{
  "encoder_expert_mlp_ratio": 1,
  "fusion_encoder_num_experts": 16,
  "epochs": 8.8,
  "adamw_weight_decay_other_params": 0
}
Rows from block 9 of the image encoder of a small image-text matching model, named by matrix and row number. Rows with one number within an expert belong to one neuron, the router's apart. Each number is 500 + 40 x the weight over its row's rms, rounded and kept within 0 to 999. All counts start at 0. Numbers have three digits each.
Before each expert's rows are labels from the 100 images, of 14976, where the router gives the expert most weight on average: "strongest on" is what is common among them. Only what is clearly more common there than usual is listed. The data: simulated stained blood smears. In brackets: how many of the 100, against the usual share in percent.
# router: router (encoder.blocks.9.mlp.router.weight, 16x192, trained with AdamW), inputs 64-127
# gate: expert gate (encoder.blocks.9.mlp.gate, 16x192x192), inputs 64-127
# up: expert up (encoder.blocks.9.mlp.up, 16x192x192), inputs 64-127
# down: expert down (encoder.blocks.9.mlp.down, 16x192x192, transposed), outputs 64-127

# expert 0
strongest on: kidney-shaped nucleus (91 vs 14.4)
router.0:461460482514515503509534497446452578513451443435490485431490486457555472487504440449500516424507425471461493459554482463470457452553508503458557552487474473496442446497466457466517462471433504
gate.0:452544517440543455572440473512546546544512570494451472489442513469474493463510466475488520572496454488517497478544541520473458571492524517481578480497586429563474505491480457452518509512388544
up.0:454484489518501504483545473490488490443448505550514505561532488595530525438523520510486518474514499481500498580419466529484559382466533505558506476540469549405511456512534473554537483486565458
down.0:533508448492517554511418550491544550533451489499487479483539475486462453501533519522493525475509491565442514483522501418498506451557501480447486523508457530513469462422509506495537478506476510
gate.1:531552505434484426482503549483531515450566488449432491437527481521533562476497497432538487482551545460484525497464435516426507490510580453472523500502527503493538492473545544529474509473533423
up.1:482475522541493519481487506513539514519508507496580523524455526472510482446499506501535537492515504501492525513541512480466496576528440545491496545479489454520532513502519485517446490539586589
down.1:529488503510448505478547457470553481468477537456567499482517440510572476551475515525509439495513489502499551431489520443572499525556485473451475547498487518521502416524509431476477513523545528
gate.2:470541464451564447498457474449476520438506495453423438516496499490495408453556441460515538521510469487539463568388510474470512584549474496457439530442583513492510565507460479427498510522522486
up.2:451535424461533456512451488428483522451543490463436456484516466514492441467536449477498518579501451493525472549405513479501515566513481507495455524436576498454506587474492515411528487525483488
down.2:498592510461491492482560447498488533438534502460486444555520525524492519525507506517488470536550573505596554479472506489523449519556529490560505497511509503496527577468435541468503493468476520
gate.3:528569559448497577482446511489485530559500443430528485471478483515428517589498494507482568464504553487492504549545537577534513468429421468417438584485456503481504497476448595558529529534549479
up.3:520563565448552545518591475469475489541418498551560523446504488446521530626554497531481463519493475479522474522472511511491563479464481490494545516530490482503501465553486557482574532507491569
down.3:510524542480513518514500490501572531497477455520541453557427491485593466439506584456484541453556502468488467612456447462486508458445483547622519475557485532570526526520434439459474518489529496
gate.4:488571452530485449515485509497463526497478504501612473521529401468536548502442527458464527472494541469529441473552542545483564485448502444441492426553523459450518450440508529456473483477530548
up.4:577419522554524516532423462459527506417491534496396485493505573562511415470548423455557433469413464458465499449449414461450498559477468516545465509469507483503515562560497461511498508528488449
down.4:453426514517557473468483478468508557534474500525436514505506478553419530496505452513465465526581475517575500461554440549517448459509581513466510590551518580453417554429463494501598507506501487
gate.5:542454579475519506530480482521561535522542532466545537481422582499513500516512470477496487556514497477423435491476530482537481536480518524488546514570440545467463405400458482517452544467519484
up.5:507457573411500504483500562542516494536460552486557551477509525471478504555460455496443433514492481474417570485574469485489499451476464555496525518546527540421464442473495503473501486450399491
down.5:501548415558462525536479487467481545478526537510518460457495516512491481506454462483534572598533452438481523526432523478542455543518577444519512492550519504552491491445527526526462447481521466
gate.6:483551521554487472490513559503497532427480463490513511525468493471501598498464471487453500453546562479458525485503489541447537495448574514484507508483503476518460437494447573483506519521482503
up.6:509462549448517451516483544495514498515469536506522528459513429493465459500530464494516424532511476505493475385480543525560517464560460515547481448524554450477481529553626433510484449503481499
down.6:522501466515509483488505457541565461521531517465529555509466488513552456455483463545508572544432523485440493539515483515471469494488588530513532529506448541427457480467526433515467473520434425

# expert 1
strongest on: dark grains (67 vs 13.9)
router.1:521509494484520488452494504474495540528432445441554462497443497501476555516537491498483504468542414468452485459502470520492473455503511543486535535462487474470479413456459450468546434479475537
gate.0:535581421424526514517523527473468536533476503540504490604453487611467552513509451479485473544512424538476455482492536495529489552542504560535497497503578485514509502584560547494520495501485540
up.0:463477583603490462532479610553473523463509534442515518428520468432521442493468545530527508433518510516510554517552517489450487415462514505468507476432472575519475510509478604524498571497494459
down.0:528504493473524502463487503489593520529523485494483507516497461494488538411443420453509502483483521519586450504515456518528479553561498481485565541551429505493489476477422499461536431507473464
gate.1:534514501483514498560492508496514499508559451453449499545561495496492511509512440486500480498461424517477539550499469529531510452541480423545558497569497509493504500515501562500487553499547490
up.1:487522541444480495558519496455539518494549485487439470518534457540487515475469436470505461542441464511488523525486465565527489443549471411556549453531512522505526513517473519484496588505576517
down.1:477508528505551547523487456486556492500506464494477481473533459457562435478512502524462425511465543570498559489512455507572519445545416509487514479473519535468468547478576575465511554477516505
gate.2:516578484422476425459484496396484446424426513509494494557469435518532443527492490457495409505423414487523532507441461490494487546547550453501490507478504520493555517465564551402497458486529494
up.2:443477441453458510522530466421481567452437500541544522481556503500481502381433484508495376507509463490471514515485533496511460546456506569577525506467503597523538578495518536481512457456449492
down.2:475507522450417474510503445558566473486515467569469518492403498577508493449545506459500448518523509542462486477559534499509482519573519503505537523477539535571527512523514520563555475531452525
gate.3:503506467502444530522503475442536458433519511522484558550509565549493504521471511478497462436521478498568470404485487457391483469414511462466440490522549482417501489435531523484456459464433512
up.3:544514460495465560509534433457580500487508482607475512483480502514505484487519472483511413425526571468527457501475484476411511480399561502433499535565513495513517426537487479496505489469510533
down.3:491526504462488512495538538484505453500514478518578508457456521507530562475459514469541506479478461512512575450516533467450500496485489522498473552531521537537492529450547495487441480492502573
gate.4:468453502448506454511476474508495487470470476492471513532545502505538492432534484462425518570432446478493475431524482522486525494523496509469528420498496409540561472494416485454502522492505415
up.4:455500498496520554539498502502495483462519556459536485538556524439481489520432490457503476472439451488482491508502552535498499537506600547523529526524461510447510466540551611405559525497426457
down.4:591554480513499520459556408558538445486484464464493528505504442532520517450558548552551449489478520538593466456548483536492491509482512565461474473468569519538546567516463480535495472472579481
gate.5:547529459527525470514557459436480543523475469440512535532474505487587536587581515454473561567464556562457524519566475449512493525487532454482540491525556537578490491491431508529482469516548479
up.5:506465485514547453500539476449591478536472511423566497517527487487531484549615461518464504529471516507508457481515414534500519565390554544489478533522502416517502494492446434508445544482429512
down.5:548418470507502508469495557546500494529494555545481499544430528558573488513463578533500492553453467512490451554514521516531573470560508454505547489533538506536515480473565434554489528512475473
gate.6:465524564528470511480515476526517417529509530523541471421483528491482518493462476502518479458468482446489456498541500510486560521535513543532559563514464549541508491482580437533505470490561511
up.6:500516481450545489550504504502502561473502495517445482528510466484517514548502517538529472545487555506557555537431499447532436511461512461440440476497471473479454567467547549493508531520459500
down.6:541450512453538494501512510553468485526501500510509467511445499542458439494433566566505527458521488544453474453554438465459520494560515427470486516481479535524548509426484503502462472485509429

# expert 13
strongest on: round nucleus (70 vs 14.8)
router.13:498518429478570544452468499424494553535520507460517541545466509417503492493535495434411492402520489503448471468500526453427477504557473527465567481464471488560430437457461475493458453475446443
gate.0:487512449523539511517527478478485466418486485518451562554538374508499507517482533456571511456403481540478498434516497520519437508515495540575462472506517454463508513570507536495528470547485534
up.0:495507478527529434462497488477560475470507439530544521552480500514540487517515477467559481451432530502455498549494550487494430460401436573561508504520514464523509514571478471478573444506471582
down.0:511522516456519508556537565444497475430487547495459533511517434549516513549509465486543536563559475551457496518396492517473536404466534444530499500458515470463477502493430487507498547517525474
gate.1:527517549526452571479499489480526545467510455473492506479488506573508532513415419498539520504425525517551452602553493534430428427384440505508512558519480490590511542480466543519435399509501414
up.1:434544425479546474532512551525563504599468561541494503534472520451467485476511573512443472469509513561501555367464500479505485571540495449556490502483486540434524455520489467474540561533528499
down.1:496483445478497471510451490515486545523494502506477585520575494425498498418483454475458523559499466492485412447520515525521539521530440517419528434439479481434460520584473533481522447468536509
gate.2:556482518520521511483508440478571517471519501449487495482535498493407565439528513436503544572469573465450528498549500533496492459502496506538503523538445454515511495474506467532520475476522496
up.2:529449555484546495475517448498572468467529502455507525454546505474436547444506554421497506546504562438499534533549526536529506445478478513523484495544454468543521491534476408506487493475518500
down.2:508449525522467496414509460445538495476479502479514475447409517498426533452515511502522479490517545521450530499501528585505473582520451529464504501480541524493481564566510448573477571502576480
gate.3:510538450510540507479482491468553518502528531472486530512472541497432508535533518534512478603502494486454525524443412495532505451533538486513521453540529450511477489425552536517523473552513513
up.3:509442559464526484486560473494545520490459487490500501523524444513507447510457482539529507484509449532515464542507501505493467475432548477502488465501507482397497526465500583497450469430540525
down.3:507508492463515492518505531439491451501463539446475476580492500526432514525505462476506485499484496443418522448464428509501494540558527525517503526467407470462497416495506512488498519487482503
gate.4:532512499434569441576529476480482482531514435513501469494535485493597485514453532471558532506492454521546487460490495517477536495523598501467545493506525475496526504478555488516441493513555429
up.4:508501491482438524472470463554478514514394558511532480517489518507438462464478505523467479546445529478502470506508489486470486486520455432477519556536473465540520524486528496451461479443498590
down.4:522447475522455521589508489545515511477496458528535541539513539554560495456500531563508502537506482536477506554467426574543517449417493516475505496538492562515471500486417486538447517492493487
gate.5:440507563469551474538555479544533523500398521530519429510543394522437472501557486582534483532500506518444498465472480391496465446470572494548483419514483459586501455489475497497515481504550435
up.5:562564470489500499480542518460501425493573499479558497487464587476565491473477550466505548537449488517508540519511439543489542551498447456479504506503509482512445439580439466521461533513434534
down.5:466488523465560434485451484542459593589535433438545465490493451491478513506496489545472535542513482473454473456513554529498503507565449519461520526537514532483555461432485423513515511521528519
gate.6:574482524476478508542449491500546469462472496526544536439507408508505574557511468518502602483485544520436426545534532498504519475496576511510472475520483477470504481498534391470455511517527493
up.6:526468546487561525496541576539397483560522517510502496530499524533455480435526565490517397504541496475495498591466485478543513445424510449469554516507533497484523505526382535498467431456482472
down.6:487515542485513504508515522503610463457563502526474519498532484425515504551512499516507470491489521432482525527492460515470459504468579508535565551536516522451532480529553564583484618540515494

# expert 11
strongest on: band-shaped nucleus (98 vs 14.3)
router.11:479489555409601488454507476486459532452473436447499519474478553506531455496535475481461516483515389433420437459571498494455438474482507494489496485458404435540477476478452505467528454450372535
gate.0:514527521536469583514455519460620438544485459546508512469462455557472471386444480520490575509516493425540464544504525534521502546438525466526536468475464467507550493508512497487456440540460478
up.0:522543479486421520504549525457491500528514510479413494540476562489517519466471515440538490451469489577427469584532518496433493436497440513474505544529411418503453472494515519476517517514491496
down.0:498473501506531573454458473540519486489538410528538451473426457460479550400511521550502470456552515468599506475536440528522556527490484480496488466429518518515525515515495505462476519482518554
gate.1:453558460456487527534500489469507509505524505477537492478554527521550502492476508515496489564489527608495462554505543501529506464557464404444513486476455472483504551487515524389548529496454475
up.1:478562474472580479503441496471430507472445503483457439525514581500504509493526506460513491599480510491479436548504488481548509479513529567471539536575458522506489526476574529427461534570463519
down.1:435453544499507473480532535471489532478521444503471549461573386575534540541462503493463443510485499506479516510524524468456504488608500441510557498449506552526487525525525499541528486514515491
gate.2:504556536499532530462447496513474543456491495525520524479471404557519497499521492530468535453520517506515442461494558515482507473445388433436483526457484563505514526497520471503444496513441454
up.2:541465495479466551525554511471483478463473551474480489508553574488484536532493481445501507553505510488523528609521522546517474552563564560577536447524513477511528505540518497502531516528552545
down.2:511493499514532432414480504446556493525542489498463559507439538504447426553505422526530503511438450413484483442502471505467511503536450520466470491460480579507508544459546561490522550516512481
gate.3:490495472445507515525448456548522467547514483469547576470447451492514519464522537514524510511535556485512512437531455505548516447494462589461510481462442560503480540513446511502510533489382524
up.3:567519487459519424528470493501488480531518496504501581450537457461594530561485528493440534557551460473471459438524530514534517473531471494460463479472451563525500549532559499507448469551413503
down.3:438498486549484545519509527523483444503478558525495509421491490552530516603497487517531520499490493518423527561492475483501540446546563527487480479495515465460503462535489524483508498533524495
gate.4:562506514536566455517482464464512508459497465520481480441564505454512468478540484475531502532406574473543483429555538548503479517598467594511511454494537535503546567536472447446499439482485448
up.4:476498456460486584496484464576484504561478594548465532498461489531482453525445569516479585463568455581510496589446477500507504484401495429463480511503420545466477430463464531537506516502463447
down.4:577457456505525477487576473528423520488580526484447476547442437501440500492585473482521494538544538476513483489497437491562449540450492516546490563452444523561452538427486466464547487477435535
gate.5:609480496549500419455480536426544459509454506539492498470537527556458463510457566498514444510566550493540540521457453467481506524438554506508455472511502535515494487516599539464495519546403516
up.5:451500532515420533485499490464446452483473431441483545549424504510489516343458481411523519577504441442541437448545480451586513532527545539458513514443415449448481478537539462477515505531479515
down.5:537497505521490506511471491474445481542463474568487468487580499543515455432485533562477488475425494525541521553487444504495495490449417479492470552577576463484471486504472547458537522540536514
gate.6:581466509471523478410509474500491522491531488455514514525437487556497522523508526439539512566464509566485510490521559530559460478527487462524484511486455427529521474480521560512491533432543438
up.6:523436472516525447467449449527520541518514520467570459499562396450514502456489519459520518582489490480473450463496632506574502493410496494542428488476464420555460437465555520508490491492492484
down.6:478523447496465500498539467551410483481534493469483472489533540482508484455464537450494480539473479464595471611434525535529519429499474464549512510459500535489533529477497517474517491519628513